From a checkpoint of a small image flow-matching model.
Model: 32-pixel images, norm groupnorm, activation silu, widths [64, 128, 192].
Training: soap at rate 0.0017, 4600 steps, batches of 64.
Rows from block 2 of a small image flow-matching model, named by matrix and row number. Rows with one number belong to one channel. Each number is 500 + 50 x the weight over its row's rms, rounded and kept within 0 to 999. All counts start at 0. Numbers have three digits each.
After each channel's rows are labels from the 100 images, of 14976 (inputs lightly noised), where the channel reaches its highest value: "lies over" is the class under the peak. Only what is clearly more common there than usual is listed. The data: cartoon faces. In brackets: how many of the 100.
# convs0: first 3x3 conv (model.enc.0.2.convs.0.weight, 64x64x3x3, each kernel summed), inputs 0-63
# convs1: second 3x3 conv (model.enc.0.2.convs.1.weight, 64x64x3x3, transposed, each kernel summed), outputs 0-63

convs0.24:474560589545443479462515524499519495448442471427558452478447511465476538587487470484550489470484467564430435525503496595420524498551550615486406581421457596501495481537490520510522498434597440
convs1.24:496458446503505541556542444508486504493504544534448572541537627469477536418581464533475520462396455462383529462469525412536492576603513490578468459415520428487496522473445489509497547516511585
lies over: eye (43); clothes (32)

convs0.48:509506496498572438588464519484539434476488479470481500609495442519548502498438549391491430543520468484482525550503517446498450519566544434542489374514507450518518500523607536323467507496525479
convs1.48:451481467461545465522581473517465508509425546566502412477477498505530538444559485446593519485420493473489475536455478580503485403445495520484492562397497490474433499586429627382458492520457459
lies over: hair (59)

convs0.2:533526595541386556328458470485524562472488525457508466429483495550445522500453534505498567514483526501503482524509559482501582544483464494467525400509500470552521474496464411581611480476406487
convs1.2:543477506442573567460547442459447512537492624517445490358462537490566411547565439574496552478510452527507426429491523578499507481518529476562501521495482517403535454454436458504503495410489460
lies over: hair (44)

convs0.39:487558502473481559425614469460606477578566444424593473481482514460500476558555489483514457514504487522491489477522466471461510532446465460411509523503504568474396511603524479451565584406494585
convs1.39:531499500600527469582456509507425583412582496499539494506502473507385545504494437533578559521543473472511541396454526456475524443419450554583530422552537473418533518537497532511508411462453488
lies over: eye (98)

convs0.43:493650522446454487548521484491433508525537477488459436495496508439495465448456445540486496552438564523535452480528446554497431511480456659483436423459504556462421472490473554435456597512447530
convs1.43:517497457439457452465561559571460563476448514462449503491419567466445544620503490494499496479475482502578516321483565552530526484562540482552505537516473542385556488538486466524475552451434514
lies over: eye (100)

convs0.40:434442422557610421493486474541421516475545562547502501447444558471505468444501386533561474495550472485557541580456488545524543540467468514479454449568479563423485447545411483583506430539503539
convs1.40:554506423478463531505438458502502607422496484540549489530510425510568573471504560404487499423509544539603486414512513475450513412536513536430450523482501527520498514426423546353530550514495505
lies over: eye (40); mouth (26)

convs0.3:459450475640501526441456529499553467553455453454603444511519513493464467489463521492548567501489504512453479428479500452503432512501618547484495483495447532559426499499513424479517614397473617
convs1.3:538526546548521415512493516430451546372498507515435502453499497527413548483543455510547481475445452553573530504484527476433546434453498574534516449501556497422466485546499542521454397526385378
lies over: eye (83)

convs0.63:581459503295512507512418433481493446515535528475512455531498451409508596481446438482516426557467485515489527521467504540515438551466524489407506496430491448477529462571446540454520570547487494
convs1.63:457487567452469485586493503488562455506312509515448619474431542529553436463533522511486454454509448497533477496535441538539501520493569558580456502553461543495446431505422490540472458415498466
lies over: eye (100)

convs0.20:549487474428475476503588462495555509464418453492498441511505531454461406471605401431598475472572552437503472499516534571526495478448478483460517437533502553448546512520487466443489586428480629
convs1.20:445461591491447413475501506516490522504355496550456580464548551498481474511578548486481569546513418456499435459548514591522549406509508444567552537522587433508513429506486479513424424486499476
lies over: eye (92)

convs0.23:547498473411643475536523409596517547510462465537450515614455474395518471510463452516494522418455503500471491435477445435526481485490495507377474571524489492518497507494542512572475462496448599
convs1.23:441493568540519503490524525482494487437460473444512497421476549546465465471561504577501479607501496591465426505483580608520486489438513541598518488473416475459624452485494603468456449462480420
lies over: hair (53)

convs0.34:528509574541514476411571523508538455509554443498588500580570512500525545577446465382491430550465467555487494519510489434451478548413505504474557481443481486465417547584601501519421578502504555
convs1.34:451486418533419564518383496493532522451511474593456502514526515497566494448502508559472547458532604486500519533512477495460549433592561590516491523507470484493572501610455552574541593536411468
lies over: eye (100)

convs0.11:472498552504595509599521559520522472479421491496488478560532441448452495496433553462506501509468482559489470562483432484469520495508505511442555486472492458594479534521452545355336533569447428
convs1.11:540591434448464432395462451533452482503568504500570469496466525504588490504477453527528507478469540457431542420393554520530444478503521497510485511559482542406522543487502494353396455536533551
lies over: hair (47)

convs0.26:471456445579463553449448536494530481504507443477588470424536563578450483470486476481493487519527520494453504474552472468486449513458519533601480498496495560444502494462491551711620477566522481
convs1.26:509526462550538483467459491537493552501517521499515384480509535495507461444441475479538470492406539514515563553427443608458432395516539530316555534507494462462455485565538479411458526528495492
lies over: hair (55)

convs0.33:457418492480501577465386557498579483480448502533513494447539479492536594459499495512500471508501429513453546571416441530503474535421490481480514499492534613489474526569458481465480353514488366
convs1.33:488507435488451532542471523578535477596591569481522498547625513470534506470456485478523493485527581531439431497544491484547543477569553628562486455546448414473547546479502527525490622501433535
lies over: clothes (77)

convs0.13:525561565486451589486470476481477479498551620462429502386487540512499530536524412568521481545493579507453494513564517563457516467503492585522484586538526518439480497435481494623629490459526487
convs1.13:478540481486578468411461606545481455531540453540543449409463397529543461492518401487455505534476463498496501428475486513498482466458632410463506408445477504505513539465488550508388567444482485
lies over: hair (70)

convs0.41:532488532489447543517590534461503530469520481477518483423604509445435528504576393530483397538518523508447447507461511519409484529460430556447641560513594451477468508605516525455496516487473472
convs1.41:515492596541439531494522426490491520569476557466507466451535520526481537395506593441428616492558583389574461474477540464575477473573515505484459502472601498521465486464493539493481480592458556
lies over: clothes (78)

convs0.22:476497447515485476491451451518514554502515521463487480510543560502446469533478458486506439493535505498500502484439543455500541547473457482479449503505593513395494497476666516609681475398468563
convs1.22:564509505408494436414531502483553516505595501518466482414489460480580553490616424469527557541500434491468618459520565562542532446448477428542495513404464533414526490494487469460499476441444483
lies over: hair (46)

convs0.56:480574432490478450584477446550402490492540548529513512437494486451461531464549464532522459567466576559409433497530548480448541521485482500400499541473529429460546520504504587492562420344514490
convs1.56:521508514561503552463515563501529455513398561456448460549455481546490535591457486524424585498472481505514547556492503527576455528522510476429498439462636442466412424536430519427462575429441514
lies over: skin (52)

convs0.54:449537439498525419582462446505491475478531540457516490489458527477497522518554484461455488492516463501467515526450597438550472548491487456449481511459553420420455509472551694479555531492647478
convs1.54:488445557456500539516571509446448445579542483474461533431427531573548464483572472574386523504518424438510527393480452562545454500501583450540458541519467479435465480460480383524563519541474534
lies over: hair (41)

convs0.27:519521499485484467567596508458405405566499537516521498449523518461495403420527564511456410519612456476621538467539534431497523512433520469535564516505500462522510524518448465451556524453408579
convs1.27:469495519503499488464513491525575544476516535579488494532440515536467551463493644466552437360541493453563391434395521448397466393461510511503520538506472453471520513512555482543462450524537511
lies over: hair (29)

convs0.1:452511474535639466556505576454492450527552502440434535564505448444471521473489485474501479525534515507531552542488490473448502539463498523569462563562558505397474528437637571417611528480490553
convs1.1:461541571492480471458464410490507506506541465527501472429522459479478481435619450531565570479464496503513463502466558609473519395523530467478517477371439575434527478507452430411443482547428456
lies over: hair (48)

convs0.50:513545504339382485487419454524499477419460475436488547534528467517529528494508480495479497465483464545501417527507496492517449548527512535441474498373508436536468487533537502470470516489513314
convs1.50:440439495555491534593517497437516421560446527494583424556490527450394439538463475475436483525510538414483535533471409427547474519608556458540471473524467513551461503470435467560549479412538544
lies over: hair (70)

convs0.31:534553528514453591476439494541478495520456489460555503466497543474534506590575484519466504420506538530480408533561552499541495567488461485449486512529464506500452530496287586534385467494511472
convs1.31:464560468536535430448449440494494556479595484529534483473475565538508464483579468580558504495446457575477588441475557521503496511413481518394555443551441514491472504461580409453533497610430514
lies over: hair (37); clothes (29)

convs0.17:480469409526383537423479489452519548488482561516592446547541528541457439397502494470542509490548427462444508444485492366480526520444565468508476519500458491495533526526532579483445433523373463
convs1.17:466534503460509358545412500579503513494536410551498579436514433497511390541409503485519507494512498446514426463446458500463510431476474493433511598490504528479505530418434470555513494547544392
lies over: eye (66)

convs0.19:592562506494483550512456549523508589554611496476434538449511532483531489497499429519477510464460478490488458456532406514461593528455473489475504598567429557460525494480499493655588464473566564
convs1.19:471501478445515521444521467467422417504433551393556443387503507398467590475555460584507474535400475538501466573551540562490439473541425488563473465508582520524471455549453513496457509519457522
lies over: hat (52)

convs0.55:530474565450510514373486517467465451526492568517430498552548439559472523507494501510546520492509535502501543551515403469490554433414471480587440465519518540497530482485623349440530482478410445
convs1.55:519516511537535571560468541511463550513561548460491441488478570489427448418447469480419451507419527511475513475412370621495485466536499540405575539506542422493470519517482457478547553599497529
lies over: hair (39)

convs0.61:546378489495360499481480499433566488495384519550431439586458443475449487495503491492491579475465507509483444501474500426477484499468471461484503438470533514512557456511503550507512449657454416
convs1.61:457576589539486528486438533585501486532604462456574522501526397478471489523372476475589445494555542522548467437629466505512564456522570518416502515484467472523512478544528456551500554467495547
lies over: clothes (96)

convs0.8:528414533493464433599494431481511583520551454519402499486523528499506476597481508425534378479471484511527457403501570629427520454522605457443476548498534513495533517522514540540486545510457535
convs1.8:498459474507548540462523539375505522463608496587553531508500542534517463447559578486431484448501473444583429517468518448497555529495558565503472422480418568524583487423557422510514443563519439
lies over: hair (30)

convs0.14:446524473472513519535534463509465483514541490468417482446497559507524500598491431559490502483470648555483505565470395558563441470489456530551484496478525508515599518481446543450480639484530617
convs1.14:539440583375521462495506549484589459487513575465386582548448458499536524419456475471437497552566441586504581451520584470545440560465514552516518494527449511477456506472495428510497441492476440
lies over: eye (90)

convs0.59:534522417453412468572407488476589469547560404516488462440515512491494490551488472453622453532508513517438509451577539432503485447518475478504530442482486606462498556545431620557539505540499480
convs1.59:378503468510581482481380521503535433478423496505604464535477565504464534480503549582499453481530554485424512492471505507524411452558498559435522584496534424476461423578527557553437522536555485
lies over: skin (42); hair (27)

convs0.5:451400560563504466522583484546491509611479490401522489526485463519477540487499460486494491528526464478550421528485487552537590526483474491523399464485503503521662376503466533541480544481483604
convs1.5:546560457509540536577429493469425538396508501521451533498497497531438530388410504465532483515448504522520551471517513498483503463486410601370580474477534415471435555549493519498491471579444431
lies over: eye (87)

convs0.47:451380492429482430474449541570601539626463481528499475550490480431488484424564489467489550542469524525434492451548453488499490549533495524540490511429579458532401538570468507419507567439531456
convs1.47:544466492516431544599518460525498523458433545557555554549447413513577488567401494462535459589540541540491534405526551514497492519436515461535465515529451597552578410497543432570503442528533508
lies over: hair (57)

convs0.53:453440469445447520474446529526426477500421532562486532468453543476491452527462516546540540450506513456494565388517584413545415448458609478546561484475415434528497493544503461558523512519432382
convs1.53:547487422515434438559468551494526513439497552505523436541453436454476553488518496459508462454451498573462536476472412535577506461480507445416400452530621585538437446595514568481502500428522551
lies over: eye (63)

convs0.37:502522528549582529502580491462469477603563506493513468496512507554439484550530460528502504499528503461500465541485582535520481531429471487488463448683509551493435536431427498495449415617417555
convs1.37:480443506514452500422508480464533541462451484518491446494538471424505567466592447451573476487486507557529563534463454478452583407509505498455454540292479523456525420549502501498539572468462481
lies over: hat (34)

convs0.58:509439411464416565486544491522486506536512470546486468603508582534476429468505455449452533473461500508466443405458502518401565464440520485593473512525531466505526498581482494587497605476391427
convs1.58:516494601573565518485445441513479511448412538452549542426444502464493536548461554610507556496520513557527489453563525464543439457584578477416496436444453521496523391512524488425513507547552575
lies over: eye (99)

convs0.9:523433520413609362592505558507458511539463491463506473557515469461466549491539498539472576480470459507552559443474492489596449463421517497586475468529484491569523496501455503499453363500421496
convs1.9:449523464466337621398551489492519500468505494453572422451455517524496500538488492500621544502452475458443407491529538579439514537553487490476505505460463557474577462468483493423466502452497451
lies over: hat (28)

convs0.16:560487486492538506545538542490549458478477512501498486472525441473510496495565495441531421585549522531523493533604351481579428478477499469522481509530422557467467552499454564450401511669495506
convs1.16:532459472422513542432532552474505453568500511501483500467511477611548493499519521564497544489535449468485527405440350585509428533506550460564435519469513508432487443487442468513441466352471483
lies over: clothes (37)

convs0.10:452452475510517555418538432499548382525522442515431426559432507504390475481483509501527507535498687544468543537499539455521465480482558485440508507472525545564585490479508546477422458548499531
convs1.10:466420473431503555514512532480393355550509399492443589499477438539522610470535442477493509512515522519533483536535517588504464546507479470463501532474479429435513486468406403507528509474592523
lies over: clothes (51)

convs0.21:562507523484463553443588507462577470423465480493494450486497527488459426411551486519515522565508455466439489483525478378496513427447452485442539439515527497563483520376538554587461381567467493
convs1.21:423543487467473472418458469514432577571547515488486451513575470534457454555488554450528431463530498429549408539519467592469519465552514506557522548491379393431510513528467469509512396536451441
lies over: hat (36); hair (31)

convs0.29:477531506483538472409473448552543413539409488519506516513478522509492473543544500610457562397493575443524583536504424456567413493454546523510507564465486568507476491362509498465485393541491482
convs1.29:526442459472497501610560475457448458482527500489481579521469516494500552396486470434580412545501498576470459481443592454509522527507497524625458426541409470550526493527554540589452535442469562
lies over: hair (42)

convs0.36:472426520512559433547517462564484505378414494529625548559491478424485496577586497507567552405474472494487437444483418468507443583464495476457475508475502515526520494516542458494479408429571488
convs1.36:503544451435466605423528497487532502495482463513452508469541474412595498402495494544397453495519524485394557523580540492493525479432542486524503545502375440489513528495427536471521629541472473
lies over: skin (42); hair (26)

convs0.38:491496509462356598460479526436509536501467458442524429529441430500559523436459530481557524516470469505521485511507520442560542492495501494489526424493495551526518476577494454472497719447480526
convs1.38:556507613484443409556561432579624394499542588535500555504440548526466502485468509565438499472496475548559537416471489581470451516479566575501522478539496497446509506540489461516475426530561506
lies over: eye (100)

convs0.4:509570608552499448491486510504516524496468549528462549434526433490490497508463585474469521521470483516473422455499709503430581513497532472519451496515464420579477478513486564405493479410493488
convs1.4:547492418525480548577448495525481466468601531469497454546478542476508479503448452514471513492474503477457613466462406550565440462534520549367553569488543451458425597515537417515598524484517530
lies over: hair (45)

convs0.15:481380436413450528514547504464492486491468479545447535563449504484590468454518507535425522396541444494507479500561574441651459512532512471451457505464447471509527483504504420590418574502493505
convs1.15:519476530567564483404490521511503519441579524552554458529429539534415484501428507501496474509547467476454552404419466510464542428542514521517592525526550472421557448561555533459606378540507489
lies over: eye (98)

convs0.32:510409511422564489541578481506506490561445487496450461469542490483440452626491488588480437574584483488437522503511493428491427485426434485496537520477536497490394530491469474413424445499395533
convs1.32:536574484479464499444381445450539600551461517555496455578545447538557483517512508457484538467490528469594468590536534578472569516442501542485483457535413552471566561541479518430395566512495460
lies over: mouth (40); hair (26)

convs0.62:508542524477399519456378538501529468402463503460550532487499479485512486520458515475450478464460638547519443497500505521478390498639586544489558476481455478564391512548471490471498451511524559
convs1.62:492551496401525519468471412453468469426604481498460438479542429450531608453503459530548587468486531474468520472533565428457549478457565496467417517490475522430401480472394475445479560543473498
lies over: hair (29)

convs0.18:484465570592499441458548500500489586499578422529477446408597461505461588481461557475564479512407445565462443516572563552473495412526521584514405522523468516466537480549563512503507522532510548
convs1.18:483527521435520504533543537401533454445423524487485489500483539429422547545560482540513418507347497423603505512477522376513545526505481455489488499512562505571475482517441486518413577514419513
lies over: eye (70)

convs0.49:514544476511575504544519475437476527539503527561490518575522525436555464547482344521543396450535548546534528463541579524344504588453431504456492496536515507472456523554530477482437525549546454
convs1.49:440497521512500435520385519465495456450498461481481453409484459510494542429554534465451503542505465448466512462475459542544456454605482513526579455450514580649451460515500429443471479375463537
lies over: hair (57); hat (36)

convs0.25:490547538462458422468511526478546528497476437463509511450588390491544601616469610483419520530386569540436441509542519549424494492462432541507539519527434495466574512529512505496464494443540483
convs1.25:567468487482412540511614457540474420540494545485412491532508530475499483566596559500577515477407487487490421488448565378445488560540518593526480484535541541503516547542587521588488505525508468
lies over: eye (49)

convs0.0:481472496422567496555574463520480530498500560504499452529462478536460449469390555497517542559513407448501506487513536527476459439504589465465521462517441491539522400531584585559508326525509445
convs1.0:538487484559475475398448540536551513534417460458497559452489493515486428479553421460522438439480516445596529569475504533488551523468461488552444594499514427396520565392455483485487625479500482
lies over: clothes (62)

convs0.35:494453503480556475567510439514553486524390484527508443626496490449573498626528530496514516483482519480484407513464484532515524430544504443438516439406495552525517553562493474352411501525474483
convs1.35:540515476480456494495505497450470573456576516520469570429502585402526492508516463452392537535516561515486489474573547464585471436497538505565545466476504511433458450542570563670505560470553507
lies over: clothes (55)

convs0.46:448527522526543467496538499508489465590459510496453590520476352476436547473453468555476520506467381455461448462543524415500547590463537525502454585548584579552482496491547505579559544497514558
convs1.46:626516481493418545529516463581569503460498483535570463572576551500525440538509492515531578446488576549418566514539486553546475450426489487530477446478383447494503482571489522477465374460503473
lies over: hair (52)